{
  "arch": "unet",
  "model": "class-conditioned spectrogram diffusion model",
  "dataset": "simulated modem signals in the audio band",
  "train_examples": 78125,
  "n_mels": 64,
  "hop_length": 160,
  "input": "log_mel",
  "spec_augment": false,
  "win_length": 512,
  "conditioning": "class",
  "objective": "v",
  "cond_dim": 128,
  "targets": ["modulation"],
  "num_classes": 16,
  "cond_dropout": 0.1,
  "norm": "groupnorm",
  "activation": "relu",
  "weight_standardization": false,
  "pixel_unshuffle": 2,
  "widths": [48, 96, 96, 96],
  "blocks_per_level": 2,
  "scale_shift_norm": false,
  "attention": true,
  "upsampling": "nearest_conv",
  "init": "kaiming_normal",
  "residual_init": "zero_last",
  "optimizer": "soap",
  "beta2": 0.95,
  "lr": 0.002,
  "beta1": 0.9,
  "shampoo_beta": 0.95,
  "eps": 1e-08,
  "precondition_frequency": 25,
  "max_precond_dim": 1024,
  "merge_dims": false,
  "one_sided": false,
  "adamw_lr_other_params": 0.00094,
  "grad_clip": 3.0,
  "steps": 10600,
  "batch_size": 256,
  "epochs": 34.7,
  "lr_schedule": "cosine",
  "final_lr_fraction": 0.05,
  "warmup_steps": 210,
  "weight_decay": 0.2,
  "adamw_weight_decay_other_params": 0.01
}
Rows from block 11 of a small class-conditioned spectrogram diffusion model, named by matrix and row number. Rows with one number belong to one channel. Each number is 500 + 25 x the weight over its row's rms, rounded and kept within 0 to 999. All counts start at 0. Numbers have three digits each. After the name is the row's rms in percent of the matrix's.
After each channel's rows are labels from the 100 clips, of 14848 (inputs lightly noised), where the channel reaches its highest value: "responds to" is what is common among them; "peak in band" is the frequency band that holds the peak. Only what is clearly more common there than usual is listed. The data: simulated modem signals in the audio band.
# convs0: first 3x3 conv (model.decb.0.1.convs.0.weight, 96x96x3x3, each kernel summed), inputs 0-47
# convs1: second 3x3 conv (model.decb.0.1.convs.1.weight, 96x96x3x3, transposed, each kernel summed), outputs 0-47

convs0.65 094:482462514445504510514457464489515494516494445490445490543504480461471500494493510512487479515535491509525524486483514525471516500502523522517487
convs1.65 076:508506478520528520534503498515483501479527509534495535463491494497506468481486551501526492491443529523497510533554514483497513488511521468535472
responds to: FM speech
peak in band: 4000 to 8000 Hz

convs0.12 093:526459543544502491513472456503477525490539520481513547507514492492476480504480482478514509461443469467501500479496550504475481458525513521488513
convs1.12 110:547540499453503502520514535529489509527496494498500490510498501502481521466478495509538520460563479497451487493515501491485546522484508489538489
responds to: FM speech
peak in band: 2000 to 4000 Hz

convs0.47 062:507500520483516509499490476463498463524481495490465508481494490478500493515480480546472464484516489517538514464518538518472471529535489485468516
convs1.47 078:479533475473492514520497549567468473451537473521455471524510525509487527501525514494469462528484500473530483504560501513505467469510503493512499
responds to: 4-ASK
peak in band: 250 to 500 Hz

convs0.1 111:486516532502502507509493523512512466488433472521473478496464531492492523507497514501475491493504479531524481492509478486440487493525480508499488
convs1.1 120:479523482502530506446500498537505501537519524479504528464530484477526496534465461516488495512496538488492495445492475505561453482471482498532492
responds to: FM speech; strong noise
peak in band: 4000 to 8000 Hz

convs0.58 120:531484529514509516454511523490516419452486473498532474505467490523514483487501477502523498513522441486469501479516494463501491484503508536453479
convs1.58 122:512528501473487497484505468515440534476544461507507477549509502500461515501488433485490466522455542477540502513508507489488512447490513512517489
responds to: burst; 50 baud; 2-FSK; modulation: 4-FSK
peak in band: 4000 to 8000 Hz

convs0.72 102:514512492436537459489529458530536526519499486556512542499478492544503498501489505474500512518533463464465499465522538490566499503517498512469484
convs1.72 086:457527565537488520481484530444533470484501529461527468515509488486486540518483494562494523515499547560523546493489506500506513518467459485477504
responds to: GMSK
peak in band: 1000 to 2000 Hz

convs0.94 081:497519502501499491499575556480535460485505499530552489512481511534548517492499491522496500487496499513494521510469481487504475501501513538523457
convs1.94 072:441464500526451482541438499514517518511502493494539471497523528483513471504525537535526519501483494487505472489529507488457490478525496508531527
responds to: burst; 4-ASK
peak in band: 2000 to 4000 Hz

convs0.17 118:479501521584501513491499448513508464477502500514512496494502509523488473545513507487520507556505490488470482522537447486527470550515498499485505
convs1.17 103:497543529507500520484520529550485500488521500508501503479506503514495489491532511444535493475463573498520539503487508562469455507483468490476473
responds to: chirp spread spectrum; strong noise
peak in band: 2000 to 4000 Hz

convs0.90 082:512574539493515513497501513479493511501515502504493491489585525484516497507543536447502496473496463500509493457489512514487501490526491464473487
convs1.90 112:498509507459507515513515475491518491503476504509496499474480469511502513469531524494513503507559456460483517475479474523506480528500552486535527
responds to: 4-ASK
peak in band: 500 to 1000 Hz; 0 to 250 Hz

convs0.73 120:528487556507483483477466509466508474486512504482529500522491522529507513546515505459497505503503489444521447482490475524513487496458492515526504
convs1.73 122:469528480519526505457486511532513487508488482462531486505495462498516459498486497534480470497484476524456530489486470434556461527488499523537511
responds to: FM speech
peak in band: 2000 to 4000 Hz

convs0.28 110:458530514514520538483505501525538481497525494483479496486477504495498497553477488518517462539517508480505459504505484475521525517506503472529557
convs1.28 089:511472419455491480526514488493494500521516484496498521517525466455479454484477485500496552474483544456467519522492469495512479470529493497464491
responds to: on-off keying; burst
peak in band: 1000 to 2000 Hz

convs0.25 115:484505494462497498515508503510514482503497496520547489519523454521477472503505528500533498504493516487472547484479445561482491518481488490510502
convs1.25 114:521554491512509511468560486505494443484482485532485531446464471520516485489533527509478499475523562478463501473514515481559487507482487511528529
responds to: on-off keying; 4-ASK
peak in band: 1000 to 2000 Hz

convs0.13 102:498512497492486486557484481523515554511488500486468499451529477435531479510471472499513533485460510466504506508477442505502490524469484508553477
convs1.13 115:510506494522491507499463525504495513488495480505425510512543509506485476560544550518520491503497463457479473536534495482516494500528506481504499
responds to: GMSK
peak in band: 4000 to 8000 Hz

convs0.49 130:495501517498501532521474472515533499502486530484495470506543506517531526532471510508528485571475459486521504511497457511493496498499501445483513
convs1.49 126:524469448475530524469477534494486489527523480541473465497492493509470526496545509477525496500527489524499496512546518486477522494523488483511529
responds to: burst; carrier: 1.5 to 2.5 kHz; GMSK
peak in band: 2000 to 4000 Hz

convs0.95 095:506474486500484492525489525526496472495482507493509497521496510530523514510485481506487486475529446488503482476532525480491480481516508509465545
convs1.95 104:498511522482508476550522483515475499483528466549460468490500512518511538492514491484530539502497522489487495550495527493473509492502511518562457
responds to: FM speech; strong noise
peak in band: 4000 to 8000 Hz

convs0.38 070:475523505521489528504513503546492529484521510536501501481523523487437531505542467531512472476517531489482527436535522507488500464544471546514513
convs1.38 076:484486493476542510524521515465536526515512519486485493511467506507493512488457501504485554500471522522511467506490472525459473512503484526497529
responds to: on-off keying; 2-FSK
peak in band: 250 to 500 Hz

convs0.51 101:502474448507551495529512447498528486473522489498497474469520475494501477506518474488505473440517543484507540506514502426482488503505486494493478
convs1.51 074:521480471496482487490489439535459512523495491516478499526472515490466517482479484521506460514483457516472470506489526518494508467494487499492493
responds to: burst; chirp spread spectrum; 4-ASK
peak in band: 2000 to 4000 Hz; 1000 to 2000 Hz

convs0.75 099:501466510481534517537569528507490446511525467494520490514458524495494480495481526515486508471509530511516501500461534448530505544496533522514540
convs1.75 114:511532464475522526501435498495528497501500511481477508483466476492516499486525484430540509502509516478520525535506503506528534455491525516490474
responds to: frequency hopping
peak in band: 250 to 500 Hz

convs0.53 100:491495495500509503473427521519503484500530514553473505491472490548473514485538488506507475521513511487542475466491452474515495491524479519531498
convs1.53 103:529523498473528476517546495515508463551452497480516531492535502497503478508521540501504477477487555543457532480492480471515483516474500478480534
responds to: chirp spread spectrum
peak in band: 4000 to 8000 Hz

convs0.77 073:494500489425490515486511525513497465495492548501502478475535479496483519492561499483539448511470459495517532502483533530467503462501494490491474
convs1.77 065:502510493556534471533518518510537515499504442491507486506512472480487486550471493491489506444525520480488494508550505483543517524498522535499477
responds to: on-off keying
peak in band: 1000 to 2000 Hz

convs0.45 099:472481510578518474489492530508481461510482450492479495492514488483495507500470497507532456459470510519466493520510514503542479496478522483501505
convs1.45 119:477503539490493508498511529470518532545504474483529489522516498480529509476509514486483536489540542526525518496501491506484503564467525459454509
responds to: burst; chirp spread spectrum
peak in band: 2000 to 4000 Hz; 1000 to 2000 Hz

convs0.33 107:550506514507509516499558498524490502455500527498481480498530504502487527504515502532496499535489473500553535495488501489511501474450489454488523
convs1.33 131:501512494462504455544478533549505503495489483499488509533478523498499510509540532452501476496520504569507499458546493509512464507491523492475495
responds to: fading; frequency hopping; 800 baud
peak in band: 2000 to 4000 Hz

convs0.40 081:531496502470521499510500473485482557500468468505465478514523494513508514453526482484468495527470468537484497527459469532465487484506500517486486
convs1.40 082:479527550516537517493513480500539487550502537544512485496433484519471487478515506486484484482478512516494541468480497520506497510514484506498565
responds to: chirp spread spectrum; burst; strong noise
peak in band: 0 to 250 Hz

convs0.89 083:483488494479494459495483440499513514487485524506521487521507482487534521519468481484520500516519511497497498524486515498444472504510476502478514
convs1.89 101:520523461515506451492535517498490523510496484496504500504472530454488489496511519486501515507485496490484508502509484461528512519476464496526450
responds to: on-off keying; 800 baud
peak in band: 2000 to 4000 Hz

convs0.39 094:467539545520500501506519522521483518505483474495527481491505481482498501490455511512499470501494504501513471486438517491508480527484497531508469
convs1.39 087:521493469420470504515494488484548502489491504478523519513528536541448480518463491475507520486519517505538495531511468520508534488508478516464525
responds to: on-off keying; carrier: 1.5 to 2.5 kHz; 800 baud
peak in band: 1000 to 2000 Hz

convs0.10 151:504509495502518528484484479539476457498493477512485484511466496487483456502477506506551489511540508515496490504465495500517456489475482494501533
convs1.10 147:525505507499518524494536548479492500519498492481499463527527470487497510493474505521462492530479536517521527479523490476469495510523508488501485
responds to: burst; strong noise; GMSK
peak in band: 2000 to 4000 Hz

convs0.54 109:519518476487474517490481510490496503465520558468511511499511483455474468476457497523490470459490549484534509526525473439495457497476490464510546
convs1.54 123:489498534537509503478550495537498515530494457456523511505471498481483483503512531494526509523489512532496508461483490487511465526533490489497497
responds to: 4-ASK; burst
peak in band: 0 to 250 Hz

convs0.82 086:485492508509508487452546513492479474511535489535507550601512531521498515498504467487506533511480497511481513492494497514553509530491531504525511
convs1.82 082:509464493498501451543458472515502510477448511494504533498492463504481518478476477540448468497489519506506535517492526484477468501466451430498464
responds to: FM speech; carrier: 4.5 to 5.5 kHz; frequency hopping
peak in band: 1000 to 2000 Hz

convs0.23 096:510459467476529508523493492513533460475478472499480491516523496503537470539481493485475454512490545484502504501502524503490445495507522533485467
convs1.23 080:515527494496444502499507476511467467524501501483472509520492517503536547502510509516503508501535461536515519461525520488571574502501481517508517
responds to: burst; AM speech; OFDM
peak in band: 2000 to 4000 Hz

convs0.55 116:454515462546486505532486539494471502507494520548483487494505487464487504513484505534512498505502527496511492511495517545495463504526500523457496
convs1.55 137:461478508444474480462496471517510467497462507548489482485483472514505520488472503447502511501524483541450476506511466511488513502486558553488499
responds to: fading; chirp spread spectrum
peak in band: 2000 to 4000 Hz

convs0.22 132:498490504498500493491531521483516501519509568490505549451519481492474475507513491525503510478500503478479498490509487499540507469503490503518600
convs1.22 135:509464482517475491540495441472491542550473489512497497483472523524543530473479495519442506482493495536487474518541495496501523516497492520447479
responds to: carrier: 1.5 to 2.5 kHz; OFDM; FM speech
peak in band: 2000 to 4000 Hz; 1000 to 2000 Hz

convs0.46 085:501524498465507514453471481544525497488491502468514506498443505519518514457465469468504495514533497518477529488505524516486473503509519553490523
convs1.46 068:466475493532516479502498501479478483508472500520483492499560540509492513519498498536490516453504490460504493492481509514529525471487460470478492
responds to: carrier: 1.5 to 2.5 kHz; 8-FSK; frequency hopping
peak in band: 2000 to 4000 Hz

convs0.9 070:529516552526460449482474512510545509480519501492519505492561537520461535509507508523467522496495492475500514496498494492460520502477509484535542
convs1.9 100:537502514443524553519483538469498481505460479517496524532526500462495476508500507551489467486521509495498528447527495476477473503482521479510471
responds to: 4-ASK
peak in band: 2000 to 4000 Hz